{
  "train_examples": 26041,
  "hop_length": 160,
  "output_stride": 4,
  "stem": "single",
  "max_precond_dim": 1024,
  "one_sided": false,
  "gradient_noise": 0.3,
  "warmup_steps": 1270,
  "weight_decay": 0.0
}
Rows from block 10, named by matrix and row number. Rows with one number belong to one channel. Each number is 128 + 24 x the weight over its row's rms, rounded and kept within 0 to 255. All counts start at 0. Numbers have three digits each. After the name is the row's rms in percent of the matrix's.
# convs0: first width-11 conv (model.blocks.10.convs.0.weight, 192x192x11), inputs 16-23, a 11 kernel for each
# convs1: second width-11 conv (model.blocks.10.convs.1.weight, 192x192x11, transposed), outputs 16-23, a 11 kernel for each
convs0.44 102:098163125106103108099132132158144140133117150110145130100101139119120154105110139158123129100146127134103113149087118123185146117105077106159148088133109105144153110130138139098137090107145112078117147139106147145134111124134119115147153160087127172139127114092115
convs1.44 100:082163142111118105111124132134096136117112117147144147142118134142119150102170155117136105174118156176112108115130151083131119107118126115147183110153157172099120174151161152144091075084098063032065108129118108128158182156142127116101154122099153090124129113116202
convs0.45 101:149127111140139189100099139171156094157171062166118101188131164126140100119114103132144146152064099141126127117137139141147130090116086109124159183131104089107144131124119152105143128151122109096129179105156109145134133115106128140105105161127140183147179098074131
convs1.45 099:147125158108132136105120135135097125130126139135125114127150127145129141080085120116170113138144112130172119175154127142150132113161173123098148123131115162105175128117160108140181121108119131146113066109131107163159131133116103074155183171096133105093128118090118
convs0.46 102:148152112146123140149108137137147159156142124062173113089163169134118120101128118166138146126123123118160146133077081126134119151157137131134085130185136141124152150104145167107131129108104151139153116128094124153137123111113096140135143124153162119152136124131130
convs1.46 101:112108147144142178123124096094142103128106118143115114115156139101117085106107137080144131137136144155087136142104141167178123093126124168118134115136159157151118125109115116128112109104090109104174122141120124142090140155172127106163075151126125115146102121162092
convs0.47 099:160142095138111175124114145117136117080122140149112122162114195107108128179099106120138117128138131084137135145120145148126118120148119130137157139139145128136130132130143139142145143108104167091128131079142169150138098136150117146133144124093155106107157162092138
convs1.47 101:132111127085128090169174133117110110132120132114130098099121175113131158142125145122108122103117158153138122115151160115124150123109122115123131134128128149113114115138109106173144094111138146124119147080115120173128083132116166145118126129172124115116133150114131
convs0.48 102:143110139110127125117111130114110127124126131104112133141079080124144144168132048114161131136103141107147144132160131134152150143127146119137144094156124108129131123109144113157143122174109109103157150121118128151160109085122176124132131115103114083161182115173116
convs1.48 102:131106121145141111142112116124103108159113162115117124107103113136118114087125157124132149141151144112119196102109145173160120096158132118139085161113133105117117137127153116110121130099114086120102152177130137157127146115135146131109168111143120138123137128138136
convs0.49 103:133170153136100163126142100165105105116128118158129124128140169105150167133102173190150120151103089111134099173161141125086111151097139121122159151177123145121123193193103130112185125147133081134119098108138121158097158168162135091121102127114118148096124121132138
convs1.49 102:145154112119123134121084107110141163105135129129097165110126124116116148156137125072097128104097122138140155082145172107113106130151111143104094101112111146095135129146112134129149154086138113106129110107106158082122119185143141154138135121132123107149139153170143
convs0.50 100:138133139137145144094145104140129094134131106135141135154139086126104161115144115124137130147135112132142107108142086132136168157134155117144094101143138099117139136157099128145113123132125103132139168118114112130125100104142143124138131141118098141132145145151112
convs1.50 097:119122155102098117144117132167082122073105134109137122156139112146119133089149141144119116154159125138102067118131122105126145121151118146114098121133119120104150116154115115136115158123142113112108145143175161115152157126147070141118143128165145090091090146068120
convs0.51 102:109090108125143111123159159128130137136104141135151116129130115088112154110137139144084130111088144153120124103171130108133128118139165106112145175082091127119152091158129119107116108141135142165111145122036123130164159121115108166121151097143139068105164108107158
convs1.51 100:144136145144115108139094120126139141115114089119105169064120151117119123140123127157127118135116101156138082154121107119123151125081135151106125150141104133146106102107098145127133150164152113103113150169164122139120118140114138121144097133127119115130068116104111
convs0.52 103:130109104153107148109125126109152176090181150145126135123112145160110124108108116119148147150148116137172211101140110109128127134121140091096163127107118145169108157141130156126100136115116137144087133147145086143103154095113114135099155119138103090094128155136122
convs1.52 098:153176078104141112145108108126116100163125110138106111131147136096112123135156129124124083116148126158098119136165099098122130121127120145123107179139149104118112124128110122123149126089139124124151129120146128146108095126154117186170152144108134084130131146099094
convs0.53 100:069134150097102130128176175162166108150123107109101125115121103101121118150152137143103066137122144119166156127115127099139166126126097122161123153127127125185094185143138172117153085138113157151122132123165149114102134166148088072120127147142170084118121092167150
convs1.53 102:133116154109113130129106158161212127106118141117118154159142134125107129138139134078117134107140152113130131136096172130133147120127116101087117131153137126102136125135129116129096189107140128137121118115124100109126136121146099161133125134135115135085106114140146
convs0.54 101:110160188151154106183107129152124137104130157141123160141120148117111123144137136139161089152141126149114112140090139090164141159149107096117098118194119113125142123110149138093114128122147146121094090108131148101125080140130133155140099114137128118084121135165099
convs1.54 096:143126133125145126132101142135165137084132144090141148091153145135107126158134116136110169157130147133150143144174149135121120150121096136094138119153097124099121067147089129141118142120159092151097095143145127147117137086119136138129081155111118102150136114085193
convs0.55 104:116173162136118132116105157160134135099153173049136146123112099150070116131131084107125111117173102102153075166135150116108100149115122073163134117115126118134154095115159141135118108137115128097179130161167141165121121076160156102142108152118149093103113133113097
convs1.55 101:135121099134112105093095089075153158120131084121128132119100144086149120126155153101130110092143159169104141135143111128137098103109115141108158125100155104116128121141168130106128137124105144144129144118103125101085131138154219111147121105087139139196167093121127
convs0.56 101:118109162105163165108112112135088108160097116118156137115141132118115139133120112101142110104112092094142108168098126144117157120171152155104098103117159180149131110151134162117126136140098140147086119140098123097098166158075128144089122135142113116151130126147147
convs1.56 098:116092141122135150126169169153143137129149136093089132154181099107144106077155122165161141097084134101126170122148137118127104144084103145091145107133141116127125107118111159174130158157135117167177124090174143129100132147116128118112137105100109163143149147127138
convs0.57 101:147122129139113147117145122140097126161106170116177095123124165091115125122164105131116108148083116118143145126099130110126156134159141137088145132151115096155124113147093112121118144161147069143135156136110122109144141141088110127131128108098083134135125113073131
convs1.57 102:160128124128168066142145100126127149174099141102141134153140128129152107111098093128110097144135111102090137166168141087118164117144130112140130077161153064118142134090138173123127118123122121092127137141155120147124142142142151120124150108116131114141100132122167
convs0.58 100:077179127126149078127131135119139140098123098115102155191106152088135107154125124126154155079125144132090144089112140132159123135134113119095139181136126161120095176134104100110101127209138141107083162134144130142117121123144124112138136135153141105140150123106154
convs1.58 101:156109165124152131124130123141106147133142116133166157117149107174170161156132100118183093149137141106117106141131119142130136114111078122062135075143077100110112125099091161073106096173161151104107158133134132101123153148122118159171103120109152099098182138143113
convs0.59 099:143137102114124160124149110115142107107101127121122154150081110135078169133138179125126111119144169134089149075120167183099113123166146147094126144112101182107158129095088150119157146122141138129121162108151096136120172106149163135166078146100095120115140123153168
convs1.59 098:121153148106109145120157155160130126113150093116129071137084146123136121116125139118116105109124171147100153107093151132126120149064120120137114155133155125087128163135141148145127102109141159104104129130106169135113138117175137097136074157132146110143136153161116
convs0.60 100:129144139113141155109109141115145105112101122137108086150111105145114100128122152146142127151103127154121117150113121174110149170114028141144115150112163142133134089106114128111186117141146154119101142137165115106135170107155082139133152167147129124129134133140104
convs1.60 102:110147123110095105154156110148140113110135191110124112134104108123154154134092154075162144089118133144152141109142102134168118095138088134080142134159146121126147149161132150136140110124102085140089146101123129095145117180116181059105140121154121153120126149111104
convs0.61 099:115131190099160120094162115139093162130145139113136099150122126118104146156095145090082130110165122136100156158106131108133102102135113131163147098126107140103138143151154130137149149124097133139176197147093139122156074137159112130089141167096092147120143110159088
convs1.61 099:107159102112131146134104117161135078144159104128107165138135147128118078159192084109099153144132113091107106115191106105112153119127134149170131136174134159110124143118145146095122106114166169124146156104104112108122118155128124132142125150128110139158121106108081
convs0.62 098:166139088119110121105124128118151134142133139106098132148115132122143098127159094108172132148085099129102106109145069142098148104203130101129101156141120157127085137133053083176111195133147160102097110140109122092120146112134128117126150118156166120151113134155111
convs1.62 097:152153140108127117108079141143100114137170118132123181114137111149136123138075123184090143139160112101115140125152134137144134093145145148122138157113126113119113131105142124173138170136160184135169146097110182146116172132162172095113097120107123094124100168086130
convs0.63 101:083163095173147093084118120119126122069136146124096174110150156122133132147125093151151095141119130125109168133141122097129082109130136122124155141126079114151139090150117134168093182115122134138094166116116153125148118107143137096148138096117171102102129142093116
convs1.63 096:149158111097153087134138179136135115190139123129140136120187152115186094127126130093115077188118148104064152136152134149101113109100149106080146136119104132116118134137148106138153107133105126144150145149121101136149138108116139084081126095142151117145143156083134
convs0.64 096:121140118084137175128125133137115143156133129090100148112132117126156123159100104165125113139095114136097103121082116105099144164140095123081131150136143121146092109105117132162183149146119149142106111171129147163144151105172138152158075129138103143126146127199135
convs1.64 099:121137128108140160102142128111139130137112139156119101129120153134115090123119151098140107119141136158180129096122097154131042203148157163140152138091131110126132100140113106146120117166108096136151155128088158144106082158112112176119161150098181087109104143114067
convs0.65 105:098142117139124141137105160103124142132097152150121172124094117117129094171153123134139141144094152117148109117137118104117122162092135072125140139147162152097090132132142125172112136119119128177123127116166125140144135087143123108113101181150157111122132108134107
convs1.65 103:121150160172108112146108135175184146103113141084152112122097134160136164121147091072130127078148101109150157138085126214121051162156099123141123144157119083108139104099165141119133121138088145152121142141107140155100122123114157087155170100099093125106097154132134
convs0.66 100:125174151105084073138097123103148162124128120116110110083138139127157098138152098137093114142120112102135150110124143140094120144133138149168177115087101140120114129122123107152137127151170088083110108123131116118102148159113095125113114102094166193131139149169093
convs1.66 100:139143114128120121094113132107135149127130146171127111166088115086150127170080136165107152144165148148108135164144124151134177099162151119133093106158114150149119138132089158124143141151139125132112119119133117156106108126132116091129111104113121122124172145146155
convs0.67 101:175101102148118136133158112144111106067135132169127126077103162164109155110121138181132086124130111140159150140126132065126165089131130151129085106141071113144145091116128168079136123117164128135117120119120142135098110115132121099110119137130078093154154088129076
convs1.67 098:135132152163092112151073110136142092094080153115105118144134120137126094196164131149098173125100154164122127112129127083130127096157116152094131131148102167145107128101131117136137138140153097120137129107149126093144120170119126135084135104158140146111146137107126
convs0.68 099:147094126154150131127102114123124154110114133104112123181129122119143192102119103144109128120138093102106147158117114118126142113141134153101102108105121131105149137116111096165134128082123138095149115138077151129095182104113099119111085125110141127154157112091121
convs1.68 102:172088114136118120115100193144166102180147101094121143098129133120182117128114113122175147139159137158091105131121157100149135152122085114127129137152160112139148128116125105114082109134123080110058149105087182102072126126135140117149126122113121116143197136115142
convs0.69 099:122183086132113125084184134141150144120168150113159171099159138096105121168063106116142144118118122170123125134121108114131124158153124096115147047137096086105138146132102153144156148097089122133128152160124161132151105126149107161139104128149167134193120140088161
convs1.69 101:148106102151139100135088159101178141123100127125135143135135072145143120144155135060157154148152158118097138132139059144172140096123145170173113159139138092122138117132141118134100150103101118155122120099108156153154146182094090121065124143132110143110180165123163
convs0.70 097:122124143140121097110074141115144098170076103134120129102122149125101097171090138165139125131104134080121121129140120127167146120131164139172117107105144103151117136142058178070103103118112123141116119137091130145109107132089134104121136104144136152148176122119126
convs1.70 099:133093141128106107136124108119136127170113116140125180102148114146112096130168125138148158134164161145120179103155081121119101170162102109143133139140132124191134128136128160107157128112102092123066127157116098108112138139106143121167149107141112144159151081147084
convs0.71 100:107121117143113138096129136171104151076108110124109100149166139169119115121143158141128081143168151113133111131110139149134122135186156150166118115111093151105128089128122121170111071137141137113120135136138113150127109110107133150091149152157123166106115091155110
convs1.71 098:157095131110155101149111112115094123092121137146125101141131101133167124118122136116101134139161124137135167154120125118119100122137141115118139124138141130151086112093117151159130187143101157123114163110116115152114123076133128106136105090100162164128144145135152
convs0.72 101:071154120128106124112131118111133112157101095131135130160114136125136085101129169141132154124100141160139065125133102152172094131141171139122118169148163114154132119132143151100113107147086106138085138161149093106165074134117129141154139118163127092114081143147097
convs1.72 102:103119121131117127156115176126147097118141128107139119117076157143127075120126113119140154138105149121130172126109115140149135122124136122120106119098119153139127119122076141183152095132123137136082136099129137127138129113135077108125126148090113130153114189084146
convs0.73 100:110124148115101168089127097134159120120140149153136073085114130140113122089167168106141109089137121111099119120178132109118107115155158101125116153163125141123146144124148132135099135137114141124105146117130102132175124152130120104171139117124105130153143124152116
convs1.73 100:159126116111113120089137109091152113083132135119106112121098124143140140113155120141131144111169156162124178126125156114143117148138107107137101097095134152074124131139125145111125178150094141156087126118111140110125146132142107104114122147119181109128173091102138
convs0.74 099:095124088162133095091122139171128114146100131141123146144118132151084150117083083128140140125124135132138132117098126126145167151112140132173144117134137110085125128162090144158116120124144110101146159153187146092119192117099134120095122102131118089162120117137127
convs1.74 100:143114163145126136147123156122091119164110101142119159107155091108129134144127128157162163158108148120168122123145092077134166119134122116152122142100142132127153094106132116112118116145106147147086154129105174142132149129126145103157129168149107103116112157147113
convs0.75 101:140096134153145119119149153119097130092115118126107130150146106099108123151139161133107158142132123131175113137099132151095135115107144103168144161138149101098163155155124120131139139123145125144187093116115152071123102158140118115106113136140112155116095146110127
convs1.75 098:141167094129137137116175130104138137165089102127165126125175104145146118130136119140131115136130123140137132139155199120113119115138126092127136117121130075116125148137158139150150138146133151141144122136151118148114107134098128151131121145145148090114109126119146
convs0.76 101:122148135115174185089152118106151137131070137087094163151124127099137122128094168098149094107118160133103132120175133097118120152095139140158128096111065148125139113128147132133124094149125153134099137094128110131093160104123110109141114142122118107128111125138090
convs1.76 098:129131094109128128143110164135108145128105083108166098139135114147145158137150124114132142129158078084145098140112149130109101146109133128145137114110143090090126145129108119144147136155126142121135099143134104130150097105113164121050115119116131130163169117138148
convs0.77 101:093077141101131132115105146191148166155096183126136155124165146126144098128090113114097103153101157173081155128113179103109110110148139182098106129064135149126129140150104144105135144148135124119105117130145144117112112118151143107125099085108132145106139139082101
convs1.77 098:101155121159097157146108121123116182130139125137097151132149135115149128149095159125175098119143135121152184164076132058129129125140105114131170139127147146129120163119147123149114140125127099114108107100148099125174147178126124142108155133137146129152145160162125
convs0.78 098:152111111120115130161159099144145095124127103128094157155113149163141153118153123132125145138126116070143102180185134139122141131124119147159122111097102144164067153170104141124104134100128125123139124128134118146120105120135129149138106111139078158140122128144155
convs1.78 102:099157134134099188147087103136121141086141104143146143097147163132139136151081131136138150116122149168099138069169104137126152155086124119135125094168136108125099086133126155148082148098155168126117153138151108161103138106100131154100111088142176109150184144131120
convs0.79 100:123145112129143113126116115092105118139138117138107152149123094147108128154161134103100112130138162185088112115120118114123116113112148083133154188143115125197172136124161121075137097163102104141116160138088191142164135083132124151146100108144150102107162137134092
convs1.79 100:130095100156120151100127133140110107146139100110125152130107163085126145123138138149118139094126147123124148120145130117117126149114111105107121121126138121124177112161118121143123140129209117128164121123114142126128114085132130141138159129138154125168138103141138
convs0.80 100:108146157138130120159138107136171176080112065134113136127100109126113138146118132149105148129100128104085086145121133113123197159081100116135163143095113111127137101133162151138163175090144129116157122182093139140153141098100112110106151137138146106139077137091158
convs1.80 099:087119157129098142141129179130156134157162116117153092108149137141123150082131149087123134081154138152120151131143146123092093108147114095148109128174149155125137124112141127102091082131134163123070132146077120140162089166133161108160144116157111130128088120128111
convs0.81 100:143161120131154158132106143143134115146098107125094135124095147110122080128160140135075154129159082164103171106142144112136094122145124121162132138120097151084160127151129124110082123160134116107114099159136124153133133118102135130116136171142074126143130157140193
convs1.81 099:092091097162157104161126121099147145146134131125118170143145110152152092130075136143108119167167151097112129122107087131160133134159069077151095129157100120117099142130143110127104131122113140106098124124129126112121142099124110083101110091188121130124123147162122
convs0.82 098:128137138134147108101116107173098162152098132143166158117121129114105124146163168102124106109095146101157137097116115091118153138140127140099167111183122132104129106110131142111121173139166122140141074123133131162119118106138139090090115128119117117112132129105135
convs1.82 103:127131125105110135108126127072108112153110093139109155165098176118075102139146118119099088118108125122091122127130102135107132127155101142128120138110165115097154098067136143152110135102141120122123130113137136098125158086130126131107133132156110081116172129093157
convs0.83 103:128124139110111133156128122143120148126081141157128100107164125151111169079090072149095158149118112126127148101180139117106149113142115137180092124098129134124100094137111160126131141147116089109176130112154123124184161159107094137128134159139096141124099098137159
convs1.83 105:130128139108131147182096103121145145118113086107111116155089070153164135107107135129115126109106176141136123151124195115133124133151107171160131125132148120106126152137117137139124128099114156132181116095095149125092103165128138129134169140114144101112090096164157
convs0.84 100:131140116087142124147095108121177125146109148162101105114143140154132093081172102166108118160137151121162128112137090131118129145126108121075088107164118114100152102127145147116180140148158159110128117150122165155133141118129163121119151146149131080121159128095116
convs1.84 100:136115159129157091112127133123119129121151126126141164125141111151136144167112107142144147124130139127196126137144138116134160129100090167126111137068164125099151124109155131151115122134120114174126118182121118133080118128113135128134087080134134137131100153116166
convs0.85 100:130153099159108106143139072117127157155121122077122129134120159116115131160133101148129148078109168110141108134111140128106147101143119109070151139161069108159190117092115138100161140162149126090099143171118157103098118115141088137104117117116120116141108151151111
convs1.85 101:129145156154121106126145100135104110149087128147086179154093127115107150176164133123133113133123165087131087100102088171115122148158140103085132143126091115182124131106170062140104091146117144134128102166093135127113142082114124132133132138110112161099127144089124
convs0.86 099:132136126149140151116097122138123144079118148149119161146110124122136109085141112108164123101117106112097167111128161084148138120134089151138146100131148092148161100160129112132159160156129138117152117113120137090133122093142146176097121152113134158120131104111112
convs1.86 098:143106147161109181093128121096130144123125168092117093122148126110148118175120083106124149152129132122124167120146146135132104157156132107149136110131114136133134168176126136171154140112103118126124039118150112120165129137150117099151145136129129145127107089057145
convs0.87 098:126149143110140130151187145125147098127157145151131129122128095125091157125100140157107144101091155128093092135129110107127143152159108146119175100157124080137157163146201105144094107152118118119136159113162129139164076139113150117132149154155137140128173115104134
convs1.87 100:154145129144135136123090125093142137125096107148116129116091122136114155112104133093124112142092144112077146121126086094182121140118106074112108152098092166106109197089149129149165159152150148121111157094133119184100108134080101088149158089081074134083136131129143
convs0.88 097:135128105121162129123043145144091111120123171132130123110150186108120118102139123164124137141099113114129112130129095122153136173124103093138152146140150140138134123130146105126120141138138153102150098114105159127110154163126143114157157130133165135129109136147165
convs1.88 099:118152138150104129114115154161153117104117143134142107130138112099162100175088168171091153119151143125090112121127094158135114171143148139121076152160086082131199110113112127119129087119121149128109102156131109158141137110128096130098171135152099116111116141126137
convs0.89 099:133142140158146134129147154096155118106171115133126148102135141144106100093074157135134130128150140123109113145112112093142127105155143146142155125138075127119128139134162139117152131115155133093132131111136151125097153141072102150161123125151140143108114114092176
convs1.89 097:133079111110148115127161116075097087113130147096136143122085122144125093104169109128149144117183141119156133079152109141106131120111138145106138119114182133170144097118110109092140136151146115111127127126137121073119114119144125170148148082159107144074116144113098
convs0.90 104:168113124103077115165135158114138141122119116129112107127106108162133130143120137104156147127135116089119151145153112116080105171110115126191153121064158130102121152110151117095154139135137124131166086107164143186159061132120147133130132129105171128128145142130151
convs1.90 102:109167150128080134139093120108143138123143120113170172139152149119114156123119137097100128123125120151126109112160145143116135093148110126098153125113146099160132146138124114114131153104081124130044139131149165123140118097115128125129113158157114120149091127099100
convs0.91 101:093127143136142171150135159076142102124119159104123107123127142131132138084190135132119145149110165129122090166137138122113096094147123147086126127148102145141121119126137126103124135133117079160114090110136143151141136136102111140144145148110118112095099133116111
convs1.91 103:124138131111130116138139108097087131100143150135098153128123123114128132081135141132113103105145144088142197123089116107116139148147087125126093123149193088125126128111136129157161152088159123108118120149184148110109110125117121148151138086123143130122100141143112
convs0.92 099:159140108105115140110161139140109104125147124125158132128091144105144115134118173116112110108146135117122154129088148090119185118131151070112125134120125129117114105142143131111139115135158146117100090127111134108167144129123093137101147102147150135155152108149146
convs1.92 100:092160141181110133123125124123114160167152096106132123168094121179129079106128133116108131139103174134102128147139163128096123110118098135118083176090148158150128146165115109117087124137099131120083095178095109128155128115153135129124164141124114123110153114158144
convs0.93 098:137094179148132100116117139079135090117098087066132154143165113119099094178137121125064122135126103072166120122116136149157112127126142129116126120146159143092124126118155141104151117109124174109152138125141119121143137141112156104156094132135109128157125116126142
convs1.93 099:135152118115117100108110133128119129129158157100111132156133117099112095110123133111119092108104123133131128159138112129123141087153144148127115149125076109105090097141133123108108102135096110135139130123147152122134080126114135125108110143132123133109153093145135
convs0.94 101:165064120139119129110100107108106117172139112144163097122171119118134131082140145111117116180130122158109108120131162143142142113112140138107142102067105133164116116130100140121143133131117152151148081120114106118118154127137109113148106144106151104126120130126116
convs1.94 103:125135141147188142117092154095088138112104116122136129103129131133137108135153141097114088181116114115126113135148141121105134121090171140114106142097186098124112132147123129124133101132118123129105098147117155153151139129109120137106104138111114152141136132137151
convs0.95 102:127172134095116160132090136132122167098113095137110160110128178089134145116100158133109155096112073108115164114142114093117159155095142139136068156142123131133118111158173145109182130121144136100120130133112134174131128150163103099096124155085126142105098111154121
convs1.95 101:149118081119121145123164107130134122154106124129188133124117156136125119141150154130170112127112119095135160134128132155103107078168133091147104110130119117126120133164134097122117114152091118147119124141080101141097114146102132138100109132144169104103163101115149
convs0.96 098:131113140092118142148118080136129163169095134113091117150137133137141149137118098119146109145114151142099126153178089062167157109108134137114082123106149106116145107102132120121139135178154129122078126128104163150112117171144144139115138105054182126143076178073127
convs1.96 101:183105125081143170119168107127093139148159169126108113092123080125155130120066165163157083140121112084071131146135166168142106127147111133111166104110126110130185141127098128084141105139137158125155125100133130111115110124104147105122097101153081141132148115119128
convs0.97 099:134133156129115124142138124085125092171158178157118119132157189130116132107102115140095093134140086095129103165114162144113132092144152133158174125123113102135162129131106109123093150142116162122170148096119096162132147126122131128116100149139122162144133143093153
convs1.97 099:110114143115182159118108095081134126115130142165143115169153148109160145102129183121136129181145148165094122153138130129112144163132157136106149138177113094135135135101119122101093130110132102114137115143119157171091049141121122130132143120111137116087090155142100
convs0.98 100:128128113166111141154099154133133170149123117087159131151135133126146100177128134120109136144138097168117108139149119100164105151126095144176113143103158098100172115129082127145103120181137105134124103162169085136166062095123125140126123154121130146113142129161136
convs1.98 101:150088111163143145130169145118110135119089109140113111062174146120170082134114138144133133117112161117134160137164187074108151127178121106069137142143126153095162133119166183111134116127164079143171142133128098185127116138095153106162136132134099122086163129121130
convs0.99 099:119129125119083111170098133170106097142168092134161133090164143173073099072079121137146128116169127115196100103164112128136099148126131122102132126140152152137131162129137129112175150140135124150111150109159148144113101153092100150113121154143139080119136149121116
convs1.99 097:150081139097087079106105112140100139116113153148108128150117101178079137118091173118161133141143137134105115141088140133150115147138138129171077142115103116183114137137113113144141106107098143077132168139082147142167133115148161137135133154071157133133121149130111
convs0.100 100:111113125150144143175096125105167124146096151153077159121138105109121121133177121174114092164124136112129157137172112125154104121109155101150138170080122107159116110112137101105139142132107134140135114129151112162067101133154138084115093110122138064127140114150093
convs1.100 102:150158101126109150141145119132106121129158090129142135172150135191185135084104111118135101136125155145139110134127135101078113107153108164112120095171130133168110134103131126119098154159088136077116142130097138141144167085153116128092144088158118105131159139110182
convs0.101 097:128087140182139078113135091160102153105116153137115119130099129107125127118125148106117139105150107101157132094143097104177087152138129197140119116104163095137071167081091123125144138117107133133158136168143142110122089072115122141122125117154115130120132166124180
convs1.101 100:160141112107108159140152102116183123110168094160093132146106100113124117150099135109137117093133181165148082099103135191118123141143132165201162116118149126127150085115100124100116107143170137119117190149116127111102143128133128073135121164059184149140158094123134
convs0.102 099:124139141158113173122097075097113148102141163101133158137106120127125100135142089140150092125135160128119133127100122104102129113142117125094128157121160128115128116136116136064148108086134116128106151155112151084143121166106142122126135111141122102112146123132140
convs1.102 100:138128128142121134173106104139118112095145116114149136131117141092146115143112104141114140152122122118154101096098131128124120149137114116122178105116135115106103125122088165124137129105110129118138097153171146125123138127120146155147113115144120109104161146092131
convs0.103 100:125191136149128165142069135112078111122139147110093113084119121158150138104104159174131132106077121111176140078113131106136118112167164099093089105120125129132138118132128093119103108149122103098155073179131134121104147110116111134148120147139158055180155084137149
convs1.103 100:110171093110114162125120122134100124184155158133129145120120120135139174141117157134156116148127137128109090106132141129149072121138156155122160073126108173131112121094103125136109131098086175077123098123133124097144146134138057150131135102138095211198200096099155
convs0.104 098:117139116102132098120098100165133109096126080129109138151124124148134118147074113158115157104114135151146127098104137111118131122170135138101153104147150133149112120099150155112144124128167117143151129148117130141116145130089116183123110086138132103162137104151125
convs1.104 100:126156119128160110113087133164089132110116140108132090146107161138121142067122173129121125102106162135122116138150097126151161107116187131130102132105118114171145119121132148114135155123107161080128145149135097087135130147090130148169107144095122130153135166147149
convs0.105 104:117114160126109152151125132091137139155153119130133123114148080145133122108118127105182147119167125127101127137111105169062101095134115134097124116160122116138103123160133115148135105114134086142140105131139095171141159150117133124091151131149127098084104141190134
convs1.105 100:169154144128121162088107151122153094129149116133100112074189131112122137135171093126117130190128161115144109094127116135133161159126134126094157129104132139113122128111125131106143110135092134126081142116159094145143139103182156100158106132146116120131150177137149
convs0.106 100:095134088115137160171111147124134111101131115132128070167148127128099183119136154172141158146149161125122176140128079086115128141125153128171124144133136144097104117146142133158133105148129148120139144154126170140127108141151110107117134144107115149137140129139137
convs1.106 098:135141126118139111148100160105120088113126130124154125081146137151133125102156118132133157147117111134121140175099132173128118166113127106133133101126136132109126137135092158125128156115082154161145143150099094182112107092093121140101159131147119113101148147138126
convs0.107 096:136102105119062145140108106143140094066160123157111100140129125097117119158136120125175090160176109126101111116209083170138125128119106138141119129094134110166097154106141136123132125091143138127116131136177114084130175099146093140153124155150135118111130144131102
convs1.107 098:099099080149135173144136123143107194155116109174139100129098114155163115123155084123130121116145116144143129111117129126119146130114123097115132109174113158134123156171111101149128132144105084132156105154118172124149190119114138175148119115148130093168094137125146
convs0.108 099:114100150151151124119104154136143098092088171117162095137138157132148116118096140139090131105150135105131159174118108102128135144156156094136118177134113170132118088135131131119149146130128125122133177105154137179141106089162139096146118099120122137134143131132100
convs1.108 100:125146097105121118114111076134132090138130141123119101146135133121099147093136089103113144089121111101123124130163178093174096113124179096108123106094156141110126086133094142152151139161112112139119146105115128101095155130118185148116121121158096110114124135093125
convs0.109 102:111114100150134145136131144129152095103199109117156152143150131114077083136129115126142131101139120150159115148108110135124120102173170075135135099126108142156192159170131162141107170112103170152119118091130123122124161122095139133141129157099122132137113095081193
convs1.109 104:146151125129130106134177159096157098175156137111117133107129136156164115102200077153087122090134132130140131089120107108127120180152141121066120125148113136122104147140139091095097156117125116123136136124148109092121144112130085127112167123087118123127106118123133
convs0.110 099:104118126160121129151151105158135123113111094145201148076139131096111118129169104109134128093144141121136131139128114194076119111124117085112139181127131110106162133141127132132141108168097127164113152085147114113103166141112118153147143138133132103120111105140130
convs1.110 102:097148081113158131091127153121123135127148094169146196172107109129157111113106140165150101124115147100127132172123104125128151112088121116117096130120113155110128200121154118107142123150062101137093148084158184154113106099095106136099143163131132158082144133167145
convs0.111 101:156146116141082095089116142125153128151064128109094153162154095163075111144120129093127121120114128101126146131155116168178129134119097176105152102098097129127085130106134150114134122129141115109139114129112122170136120120135154134125121112102153069153132121162112
convs1.111 099:129099129104127118156121154181216096148094164142073138114141076120152132142115141122136136139154175134146153079143184104099086094144108161131105123106110154085084140114115117115161108133101132117133128132133157115142067165132158101137130104126123149130129169137100
convs0.112 099:112143120165129046140105134097102140095124105134142130120139135113120176169144154118102130132127113135149082146134144129128078171134131075135147165121120113102146136141151125125133125124110088114169138139114159134099112185116114167156122106123127106107126154129125
convs1.112 099:189151159142120122130125155109121196142139145152114132122112082127106120129112131097140129142086150117125132132189135115120138152119131151098123158098110106115092135130113111085135122132148133094099117151120148131098120153096094135115121163136134090147131163136147
convs0.113 101:123147160133174135107150148077136157135157151139115122180126151152087111163106159148134127119141137130139133129092118117146129108137133074149156082128161129098102138171138126071125107139141117081108155100145113124133149092149165104137133165130092094116152150095140
convs1.113 100:108118130154119162094074123097150130155093099070153078110115133161125131123091126129142113126115134133149123135144071128131091141128126095164130136131150121177149136161115123097106127103148104122074082136133109141114129151112138175106152102146172167158107114153118
convs0.114 102:140134159126089086147140136145115122106127136139143094167135146103112151121100137113138122105144127143115070107122131138141154171099146117091172136117107128107148131132115119164136146111164142163137070134130117154130124093087105154141148105112167144134143109174152
convs1.114 098:128122107147135110129137135126145160117121084080142101108155138096140088169122128153151157154155159103175163105132114144131133108145121153118127106143127099171135114139149155109113115086096130117114069114164108102114107123153137140155110119124150118136104153125149
convs0.115 098:150154139161091112129161166108111165123129151163122108138138144104115143127108137167131109087103141073150141124111091135113105116114105153134112139140098058151149085135147107108182145138122110108129120109153116131110083160152178114170129100177138181095119105160103
convs1.115 101:107168146153136153165091097183151126145124129150150119128150107102116155081096119062095119126172153182127100119120176169113138112151109110146122156181146125107139101117099129131137130119155160166127140137139142118165154167100152164098158101139171100070110115126201
convs0.116 098:130132139134102096077120098097103101110107116122126174141143119124115140115099114126141084110104161117196128131076182094106145149119184093122132160126120101131109116117128123136121138070149115096092077149133117132148128134168128122140137129134111130144136100108113
convs1.116 101:161116137087143157105165096148100091123123117081171108125190139086130165122124135110152140156126138153157168159099068153147124110136098147112150140133136130125150105117139122155143108151151159174137152122155128086148144070146131149120126098130092116155124170100134
convs0.117 098:162156100153126114127135127157126113099130107137120116127153131126114124164081098139114149093152121122128134136122130124095169067160134136156063125121131109158138119107149130159164150099108159117167108126114122181115133109116141110151100109139120121153109116147145
convs1.117 099:151099112072134093107139149098140093139150170144111133132128141138167143133148102108123130117092132141129118117122133136091107114163145133103091076098109119093115139114131136094142130106117126087123173129132130163108080144112171142105135138145105158116098142105092